config = dict(
    crop_scale_min=0.8,
    encoder_norm='layernorm',
    encoder_mlp_ratio=6,
    encoder_layers=12,
    residual_init='none',
    shampoo_beta=0.95,
    max_precond_dim=1024,
)
Rows from block 7 of the encoder of a small masked image model, named by matrix and row number. Rows with one number belong to one neuron. Each number is 128 + 24 x the weight over its row's rms, rounded and kept within 0 to 255. All counts start at 0. Numbers have three digits each. After the name is the row's rms in percent of the matrix's.
After each neuron's rows are labels from the 100 images, of 14976, where the neuron reaches its highest value: "lies over" is the class under the peak. Only what is clearly more common there than usual is listed. The data: analogue clock faces.
# fc1: MLP up (encoder.blocks.7.mlp.fc1.weight, 768x128), inputs 0-127
# fc2: MLP down (encoder.blocks.7.mlp.fc2.weight, 128x768, transposed), outputs 0-127

fc1.373 101:133131115117113147127136100112110146149127127150154150088121126142159131085170127157134109108087138148116124115098143113116131124133139134131087132117157108087116110151143126116120109124143112122133133122167170180100149097131101150190154103062139108140131144116138171081136120124123126164105156096140167154188130131085105153190122139124064127116126091125101138120153135109107148111115
fc2.373 129:147141168132130127132091142122168119121158132120117152134142116119139116122141131074116108121166121130122145151126114143123065084102139179107147156112099097135125165139110154131107139106133115162111082121145086133144178123121114134140113137098122103152129097156159156153124124115147136077144133096118117120180169165151150128092122077148161129114161129081159087131120074123115109114143
lies over: hour hand

fc1.176 115:159159108096130125115101099108108149139123146107115140115123159105137145137149137133094159130105112140155155115127199134141082113134149103165121098125100092117102123119097086170120153152139103141093145083087118122097152154158139111140114129125161174161174088131088117129102125130169110142125160143131125123153129120112154155099144178177146147085135143126100123143121120092098127108127
fc2.176 114:143100147138113162123170149129102115135128136167114099123147153190118141087155164147142141130140140127100081087117098124124105140111105110108146176121144129123140113162170156101136108157147151141082159130160137152127107130111068109087077133119165127145120156111160156110138118122114147145110144117113095147124115072113127112142079141125106136120109125104133186113131155103140162116139
lies over: case

fc1.8 095:109167139172094146135124132098143143169117112165122127122108139135147167130155130135107101135134116127077177144142168094104145155131109105106127138129109094116132117108104153120131150134154129143167161091149192145098158142141135121143120166105127102144137119180112165086119118127091139172120145101133117139132105086181122108201126143128141103147135155134131150154104143115119138159099
fc2.8 095:142136159166145120117146113107133131092162121145110116131153139147108127135114121116135107162121106091147121136089084147159080034118156108147106109107133086125129158189130095127114133123125126158129091135127111125107136126108102128132126082151163108107161123109149088153145147127131144117135127152117115109203108156137155162123104157129144121151159111101122101138161116146166093131124
lies over: hour hand

fc1.702 091:135136106137079137106158104099121136101138124135101094109141148143134120157130149139131107149124160108132130142133144140083126103145143130098120144141128067122102153135140112108154118091100140120099157164115125170133157097129149175120132123106148136179133152094139107145148151104140102145111095146152090073095156111144138121133114159105098098138118147134131152170128215146095152146090
fc2.702 096:119110172121131097122108170126110175122153130134121138177132109110111125126150104092144088085138140144124168084126160106139159074124135131134168115124112101138121153123156066125135161126173115097096123146115107125109135161123128124153130174091114109146125127103156137151114139153109085108166143100133100084139141171140170163120144117143167129123149103128116086124145110096101137128099
lies over: hour hand

fc1.307 092:145068167127132105162116144089112176154137170110112102128113167124088131143119140138097152087152129126163132116145117114121113138116123143075108136127103090139129144082127087125114110130145132164092154080155138107105124108096140136128129149148114151133137178157163149137144160134138145078108124121186129151111145144085159121103103128108123110170108142141120127091157149091148115135148
fc2.307 096:089171137104158130138155117137123103126135098141148126127112080122148099135150114102127106151131122140120127162108154113160161173154099145189152109135142149099099126170130148144127113145112143109167124174151107095148113127155135153135159070121149098131133089133118112109090069155084120164166141131110132115114106133138128116144152112166136145115145105095153114142113088141097089106095
lies over: case

fc1.445 094:102171161105116112101116161059141136115130094117143082141167080130116118093125105141136152153150075113125148155096130149121140143121100102156138116110103136108105179122148064136141081120141184136145129142108148141149140111116098116134140137147121135118084118154114117125148089092171105132117137142131108132116107128122100168138101119169109161120112154124128091097127120115101133121089
fc2.445 111:128138115149141173129121108128095080138118131118127147136118146163088156123074152150144101148141140132109117101141156135103126168125118131155123160123149100114141114154100132099111144136159113166126082092156110120124119171159131112130079123140091175124132102091146156113161107160128149085163154110133137172145180122084129147089105103138164098103105117099142139122085155153125137114128
lies over: backdrop

fc1.353 081:133123111132165153113144117128103107169103125159141129083180134140149139119125063170111117103146120157108141120094142113130128144137138111113147153134094119115137092107127084129130156165186150114097126147113124138132139175146091180151138125102111115151132153188087094142081109110100142165139110136084130140111135117110124146128133174143143119153122165124114175138163156139127139141114
fc2.353 086:144106122133149069149081106134136123147167144140110121114145113182096112128134123103155109118116147113138115121141116112158147110135144137162133079124152113111138141132139184135109119130138144092079117120168135130131131107137135133092120143137078164155139141096124121126183151117140188111110141134130132169128088073133134146135125072141107123144128118169143139180073133156109134103160
lies over: backdrop

fc1.105 099:157133144140134139110120115129148116118179085141175115147144104174131106125168113096130150117131133143106124134137145098111130122116127141107154122142093097133152119125064151127127165151127153128102129084147102118164164108123147146137146145081109133161152114131155099130142100139144098161161108133089096132097108091110157132172101102133114138142091128133191124124130086158085162165097
fc2.105 105:129129153181155071114091126138141133067144091163167156162141130122124124108108130124125126118154136165110135112104086102123131110087107136099112118110108160124119120096088154105180125159167115157109154124155127113160178133079074148150103146110133159128117122143148138101085112151085119098099132127132117139163121129128136118100118147128130159096111103102149112113119131123141120171137
lies over: hour hand

fc1.694 094:129108143137120146091148162074148115161134176118157154144126141119124140125154122158148122138142117144097082136145117129111112116185116180109105149114131121153090170135163113147131139105150138124152111113147120153110124088129096156125092170120125115124154151158111164103113090150128094094143114132102150152169156128088122119139093127127074142146110123125133105119143124107086202139109
fc2.694 095:149143101128142101129116138120110085134104093160096125118109122129117140135105183136140148078145138143092126118112082124141188173124177129152136141133146129138134151122148158130068135103117136151127097129111163121153115116119106147114147120121132148137112076136107133105108149087105149135122105133174122123068144131132113114114143137132181080085147134076133147134130104122136133060147
lies over: hour hand; minute hand

fc1.288 096:099122142134142135154113121139152148114154158111187127091127085098137191103147130157124112146171092121137169112151151121145142105176147158129104145149132180092149120100115117124109136167101125137135185126103099092114119117134128135173137107120137146079145099074124142127172142160125177084129119150101127145115138124088156127099134148110113124126130144113147101107134100150110116131125
fc2.288 087:124148132130114163120140147105085138120121103128128100131156137122099086113106125119163127095115133158098125118147122118082129144091131097108143139143144069115135123138119142144118101134143167108125086090185155138113135144138126107122118160091118136152103120168143110117150145124135106112163114074205158089149152137184105135126118111159150146112092082165103132146121130079117142130107
lies over: face

fc1.549 121:085182158103167143153130123107122139140128137090136104121115122125147162112171123125138113102098150114103127122143146132089092111164107149102117133118117105142158129093142114090142179119146133158133098125105119146093202139142141105149111130132126133153164174129103142109142131143156151141136139163079126115131126122099138157090083134162120150126099110133097177165140080112143088109128
fc2.549 115:133125147140153108139132124141121099129126124085113148094103116146135114141081144153103101155107127152212093113106121128095112138116108103142165135150130102144134173144165154128135090145139182149155138135151128148150175143131126142079148110150113125129182100164104119156130133122158195119083138137128110123144159105140113121128125118090134106114146148118097116163176106110144116156133
lies over: hour hand

fc1.83 082:084153150126178190096098152117167094139138156106106165122127161123123132108146117132134133129105076131111129131102124128136142133122109127139082094155155135163100154116093098102127147109115120108110139097125148134097101145115142120149103169101075120130149154136095135135134106152113095165157104120141170124134086146142108130144172132155126146095105104104101100062110148116106147134138
fc2.83 074:161145076114094155120141160115137115122137109074085095138128132132142132116117121149156116113164161132098096099142130134101157109138115129127176173106131158092136106103160146132192135097152179161186104105179115119145111133150129137129110090142164142144104137119126071122143155109119123080116130148111129145119142110106119120121106100094111119126134160093132144147165103131128138104144
lies over: face

fc1.454 108:149125159154118130124140134090126172135119121086132078166170134143141124156118119107098129126105116163147133134129180154148130109109122110108104140128120098138109147143131118141155149144134148110146137109127145108114184130100119140145169153138187105120144175140182099107185134127084089132088177145143091091185136116083128135147124140146102116144110137117143150115119130115108128119088
fc2.454 119:097126163155140105116139108121176111138125142108142113157114126149143123131124127130111135106126124146158135190106126149125161088094070136108127132122108136116107149113126126114094110167102128112117072140109130144097172141077113095135120136103118132158184134115160149122143111123074170132106131100130075140144136143121170159141094131075123131163118107102144141122153165092149171143112
lies over: hour hand

fc1.584 125:132108095145151143143129128107123151087126129138136152154150126143139144118101139068155120170128090100131124180099157130131125071120156079099144082155146117147119159161090140114139113172109132141157113135110094142128149113114131140108130073122075166113123105153104136133092098129095151114139143088153170136098160112124114110147138124093133104122086123143138132149139120148100089157152
fc2.584 123:091137102143113136131114100148112144109128149118131127086154126117081137072115112121133136135123075120136150150153151114128128104127183101134134142153109110174140113125060113152102120156118123184088171139138147132098107148153136116135144126116105152085119143118136158123151122109133122140121120103175157114108120108136111103153141139110149128137077091123111165203176121101161139139136
lies over: face

fc1.743 118:128142119164135142123173141067166123093129138106123084144131135148118129121168086153094114139125137117146140172168114145110099150115089146114169133134141080155112161118128129094129107084127113148119094119103157124126155089143108129172155134121113117127134183132139088132112095140148122102138109103131159134122181104120131173203148129127098126142104132119119145127144135161149095119107
fc2.743 115:149148138084097081134149153123110145133137099153134136139127121130114149156122148108123126097156094076150130101047115109111167083102118112147164149101127114121157159128165065110122150120154115108156112101139114152125188137157135112120129143121143103169120091104140121141141126187120112121150129147109112103120141136126076103110094115112161127111144080123135144136151142106113149137127
lies over: minute hand

fc1.664 080:138099150153107111136162088141141173111123119132108083122153148121103152162145159153144125067131135130099114124123116163159137092118098123133126114099108133146130134119153134151079135089153105129165149130111156152116141140138146179153148110149165068089091124101158155161168109150140119089136158142139145138129174129124154119138159099144115143110157129172136169109160103142134133129094
fc2.664 065:082191096131109144133106159127119089118131140142163120147138102120162141119128088131125154155129129091162125146112141111121098144146165120129173160131156144152116123135126110087191133166103164114112120168142114132113150102129125125113145137132109160161171145148112125113094127116138158166117109156105120142164081161120147114086094166132119078175103146100163118137138150128143135143143
lies over: face

fc1.161 085:124191144144152131103097159123158110118176108126148136113083170119103119135120137101158127163119144139103125127119108103152144137170090133122104159122111180090129169162145136138163118129106147166118117116158120096122133088168164130129131120111131115113109123119125143153098082123123179153102128119113150178135145074107083095161116133111119105150122143163133127109150106166105150123109
fc2.161 097:108116140128136112097123151141143109134081118144127109130171120154123089091111124155130133099135114125087109107130131158120134119102159089124088087144141119119148141151136124141129136137136118136103103123133095150104086149105091141121153081108122135123180130183134161109089148136149159124146102128139156137125119108108136159103156145121119174151181090091118117166074103095171177097140
lies over: case

fc1.502 129:108150140100134124135137148088129133110120075160113120147101132151128141113167105116124117127106147148113173151095125111132152172117098112102146170168118135136089154151088070100078123111125103095119147137128152116112123128119156105137110144121171128152120105144155161145102115131183097128114125125133105131140066180120148131169148124172122136134090116145130111154091077095130137127119
fc2.502 127:143128115121128136125134115147141141133132139128109117109161120151079137151085163136128198103098111103119126148161156136125149134094117130125146136125133087117147105179149155138163132114162131133125086119099127123112167156166092134113150162146123152098085101109105116151190118119118127117185124128162135138103209126139117130132133072142182163099124120135139109103118130111132147120135
lies over: case

fc1.652 086:111153172143145141145122112133088139130100111098086115097094200123099122140093135098133132114143125109169127115136154124115135133112101098132176107143110111163113101129107118144147122163157116085107121135070141130120102155172107129169134091109132142094117135151140141145072095153135163103174100134110129132057124138128156110145098094121144150154117113130133122129123111128139133105095
fc2.652 092:155123120085119140141131119115146154135152145146164136153190136164167146124164115167115137145143147134086133076120116110140111103139145141142101158104122131054154138116137127125144141142146096172144153128161137117097149122129172129073100124160137090148124119131163125107122147124115135103128150108168080139135162109125114159110172117146116096087133176111134113090152153139156123114145
lies over: case

fc1.139 086:131146140115128139141153130089150118086148083170128120132157134089128114110163122153127119145150138122108120174167146133153097132118133137097130148108111123166165157106113162094166140110094098143107126091134099080087139144138115101162113098127144098157083108115128100119125161147145161106084088130136132143128110157135100132106164101137104106142123155158150122202097161131116113140124
fc2.139 089:148130131139138146128103147145138145153124097150147135132125144168114129154155190154113133100080098150153135100079146145116143112127099124133080125163138141115095096147152130144089098151117176153138186142088115157124106149115139144116131136118151118118141100134172136148130088087160118120123117104138112140110105127130146143134099136157168166079073122130127122071173128147132107156119
lies over: case

fc1.407 116:093115113146091085134141168127127145128151114116117125138112115126148089137154160130144064123142134097118114159166128143114113106138149146112124093096178116147117143107154154084155102111097181164117136119150113153141082113153132158141137133128120160127154154132113103144114101095142149081117101144149123146111097090129125164129153196117074120140119132113134129166144128137099124177113
fc2.407 108:148124127130142128140142137164107118164118151104093120174147136145106142105108141189139148145108112162160153066113101134100093145162142111115185097165092132108127171113173130115121132137150150160156107121123134163146109135163143149123117135100124131120170152170142163122125126157126129106122118073170087130142124152125087116126094140115132129109088167133107119120154130120140114124077
lies over: backdrop

fc1.35 085:114177180135114119135134086126129138127107154088133120123151142166119106108106112121109125112196115149070118131119125138187116158090151132161142123122147130128072099122143140098159126166147142085136136148094154138151114131123124134127144123107121169113103142120137136092105094141103129143151127138138095096084143110131120119106139127085147122142148162101123157065106122094083126125095
fc2.35 092:097146135155163126093121134112114098127167095169113130160097133146144169099150137155124121145081155107145139113127149091118132118122090126166125124079133140092131137127122165136116118099121083141131139111148140131131132134177121139115097110149133145117135146134109114106162182129128111104106105078146157107177100102118128139142157171153115091123120155142101126167086149109182092084141
lies over: backdrop

fc1.398 088:109078136145119102145161164170131157113141152102138131175102157115091155070130141101102125146137114124100135106117117140123099148180125150144117152152098137094101152119137113184135131128133130171095156164155124153159138138125114100122106131129113121085139147161088131154103109160103138116165142084080128115129101126137109174165114137126124133122143109143118121126191118146161157127106
fc2.398 086:148126161137137101177146095160117109138126119142134136071086106088098129163136126108133116107091152095144173189150113124124113104108129141130086121115157142125112151143127174155109115129149105112144139138102156140117134147122130153104120148136156128151148098132152115130141143103106124142168141182136184129078123127147117099132121132131120146130076156133185094118092173113149106114161
lies over: backdrop

fc1.630 103:138092130118107149128131163126149116123127111143164119124137098117154143116144140128082111111148165113108090138140146140109132139138095150117172212112114139099150139145150147095173151117107122147080176123137130110166123172102082122142106144124127125153128129115117111101140172130086130148111157140140110142131130139110151119087109119152174134073090125137126146159110074140124090167135
fc2.630 106:087166147101104144150135120142141117132119109156111108134157108094123158125144129160144123142122141095131158111077153117154141139135113118142159158110086122140145130129100170129128172152113117149100178091126104081162130137144076142107120097124106176150144159127151131091129122078150136097122119085136130104130111126141110153066108177126165127113144141145152075122147098142115118121157
lies over: face

fc1.220 099:115149128161134140132102108151151108146114099154160165096134154120138138106153117116109112105120139102146067083118150101121098114168106125117150137122132075106130196108130116102117119129136108116115167141175142130142126141149109135086118186108127089087130125118112115116152129121107107132124159176166115132159140176101141122137113182108167111094139130139115113140158109081113114133158
fc2.220 098:104116130134146153125122130096133131119157130141150162131128131142123146140115174173153167151135130134109147187126114137150124125097121123118124147163128120158142110110122143145112139152121080079174167160099131122106076110129115117139139115106155157119122132127128125132062122091098137158141118120088148157068135104179096108110114114129160094169087125102161158109119126140126137175086
lies over: face

fc1.456 095:134120167114131110123118170100160130135147188112122139132144122108120118137097204103142105112175091152128109081125165134136160130117140178096096125119120117115119168131161149116156113142126112144075147126119143097088135142135162136141162111165101140114100124122135147127135104097109181116136127140138089086104135120126177128148153148105126163156144122120139114073099151118143138105110
fc2.456 116:136134130119130094154114120101129129113138083162132111185104146088105158106127133172139098116113156143088131155091165149084094132147146132129134123119103149130127106119094151146109152144172084161107119095113116098171173122103087116092126116117133150129158129170150139128099108121133138127152083113142115116103160114132179142077144131109112160112134121127167125163146098176120110124143
lies over: case

fc1.305 146:081086119135087138127064135124133163188103108172152118088120096102165111138151161155128165140110141141120135152109140124098121106163078125131137120103122131128171113146126160116148099144098141109133138147121162129133145127136143089151143184144117153099112107103118133110128143107126134156120122123148126144082147085144117157151152109133155153114139092128152184124161145124116120135075
fc2.305 119:112146175144137120117122170082103108119155162108140174149105130108172158160130137115123128117140137106100143173093107107134124103093121160167103135143143094073121101113112133151075119087144109129145158097114109084143142136146121130141137127106120138160108151138119111071117112110091154143135163122137163117116102146098150152133154116115123173118130129155136095133111150183122153102093
lies over: case

fc1.274 103:161126133152141104108156157154103153093081179167117148155143086150156137103098139125143111136143142091127137090176166132150154131121116104132082150100098117149144152155147135136105135119103109140092146080156128080100118117146111132108160169109103156101088125122118153148122116076142131113175127069158113134143122139121157126137101147131150142128124110103084137116118100117150122129112
fc2.274 126:112131122121121164145103121112152123103135084111137133088116171097162094149113132122094106111124103159120082141078092106110095158108139143097127118155161124115156129111090147097158119128156147142167119143120143129141149133080160183123132100127098127160133130151119139162099143143086166147105128175117130135137149156119140156097158141095138095151170146133113124149153182103107123113155
lies over: case

fc1.676 108:124165125079114151125092119105126142107163156112118139101169109109132112163111106128133133137109155079090153133163117144169119109115115126188123152151146114117083104179114182127105137106158128103122121174131134129103122137129088123111145126110156120074146132179157160154118157077138136118149146112133092118135136165113133125115123125123130166138133120132150080132098139094100082138127
fc2.676 099:122101129160135151099133137097085098126093169160159138113160114155156131132123091132149146119145125167161167121141147139153143161140127128137127133124136110135138117117149085136154126145085097134112116079088160158090129140090134123110112150134128119146152120090098120101129052177130153167151097126130159119128150157137108134114134126150148104101078104150079126069114145122127124119144
lies over: case

fc1.127 093:109117113169101113134119153143151115114162123110119125148145093112104134155153113074140110147162140139131088139129088117099139128137115190120128161109107100110116165130153157136090149115187102159130127132148129062085173116125114124120155137120146119154131078139124085162163131166129139142149138125098127117118162146085107129103167156146113143142121115157120143144116108120149172162106
fc2.127 100:088100154147127160165092145179098147137130176141125141114114184117126123105114151163121106130144115182104129112126151119104141104134113129088093116153101146143113155118123121127130116122142124173124173112163108154100108218114149142127112123110078089120124110148117122127157120129149139167138169122163129166141130088133131132117113090117110108130106149132143126158107098123118120080137
lies over: face

fc1.100 099:123125118124164147093120130087107164209133113134101128101118130151121132117108148145129160090146111125141099109122127175124122114186131135171115117117175103163134133120127113159152114127163096097152200170138118099144150182133165142181147114130111117140123120098112159112124131115129143097146155123102118105138154130101102090171115139123145144142119138145099118097116113144088126134134
fc2.100 103:129127123137128135122097130117094134119140128145142143170146163150159096130121120169120103102129105161094141142127055119137117160107129104110111130151154118093158184106124133070127137105143157111172099160151163134166099112139129160116128113126150097118112134149126112078106118140115119121164117107185105116107173126111129134081149095127108117127155163121106136135131151071106120101096
lies over: case

fc1.320 110:118137137106100098149115195110114130100173133133171112158137147132152129142116120110139131126157141113090140149129097104127133160140093085174173151174112128140089110132125136128148141097144119091151150128136140113132127090165114122110114085122154117106110144133090119122136101085119118121107096154152112098088114147128119131139162158158097093138102095144107110118126082094104123195149
fc2.320 121:109145140129096129130117133165147109139096156136092143140086148171116159126131130157127127166096163141161137169155154147133137118135100129118117116108172114172106107163105144088134073152136147141082064135133132147089144130104082173100133148109159141089133100141144115091105114112140100140112105116144172130130151133095145113172121096157138138119129153148095109118094125128101144120103
lies over: case

fc1.707 140:163103129115134100113094142117122175125109126137128137094120156168150156137098117133119161131140098104130137159091147108145144140089125157181134096122138100137129115135092137147136111124111173126098101157161099102065161116141137172143132130152149112120126100073090135165172112109086104128127130134117145144130123149097156121192123162150109116152171146141087139138119149151141125099126
fc2.707 163:112146118126129130141114092151100149162121097106123134099109117155130107142168120138104127121159123146131131140121088161118138095136137125154142148111106092130153129106115122143097177150154107107147153114090109108185114087152126090116125181114103160107103107188115126139137137174168087099096130175131155125124105087159151146096108105139116123134112109129143121174117091135126123086176
lies over: case

fc1.662 107:116141135151171133156157155141153100113150113132119151090137127102134149100120113171094132130151103175129135107136126100105151090177145130112144138135115102153167135106144148135156168143118129127107115135111120102126181149120136147141126142132132103101096160155076088135092134129126152059131136173109090156131143185104124129112113143114150142147118127182132125172174120097099111124120
fc2.662 149:115125138113121134126101127168108144144116147143147171123087124116154123140132132115147127112149123138152138132144142123144128147094133071086108184117134089158093155147107153106133166144155123098151149115113164187131066120102142092126144133102126121109113115149117137136099115183144061139115127163132125101125146087139137111142127128132126135134138124070112093069137172116117128171112
lies over: case

fc1.748 088:137143101141119170136138141126121100096119131157150131135070119124142063130147145074139108137152114125098129151150098120136130157138156092117061128150183171138148095088146153140124103123108115147088163114188136074143123118161157125114130102170095150137134138098129116109084145128147128097113136114155129139167142115127129148131144122141134116116147075089123126116119147108123152149144
fc2.748 090:156089146163130106121099090126127132112128117082130167121140133139124146175100101160110135092131118122147141134120174126118125099132124142156157100109092083080130125141145078121125163144139150123151106118108132149163134130078139093143159149103113115119161139124149142113095159156122157081114126102118160156130124156115127123112132141081116127117043154146119131128148141190127101115108
lies over: case

fc1.130 093:152119112121107112113097177117153152165154131151141156109121111139178098140119139116136160133131101093103104100158139115140146115156120079115133139096158116169116121121118146130139113075096127146177122075133124152050124137140148151141130095139161122128133132147139187095158117151149149138112144121130102100089126118156173111147150149156139146128114101145109112145106170153097148112149
fc2.130 099:144152175108127183132141087123138110124111110095118141171113170147085103121106159147141063104133129129136159161163127159115134119090092135146132111129107114079116100140100120105134141156124096140109138115094123107140109095115121114090116223127125139108095115178141104134128123082116129133138122153155188123134126120152126115126153109143124146130128169108123119109135112134151117134109
lies over: case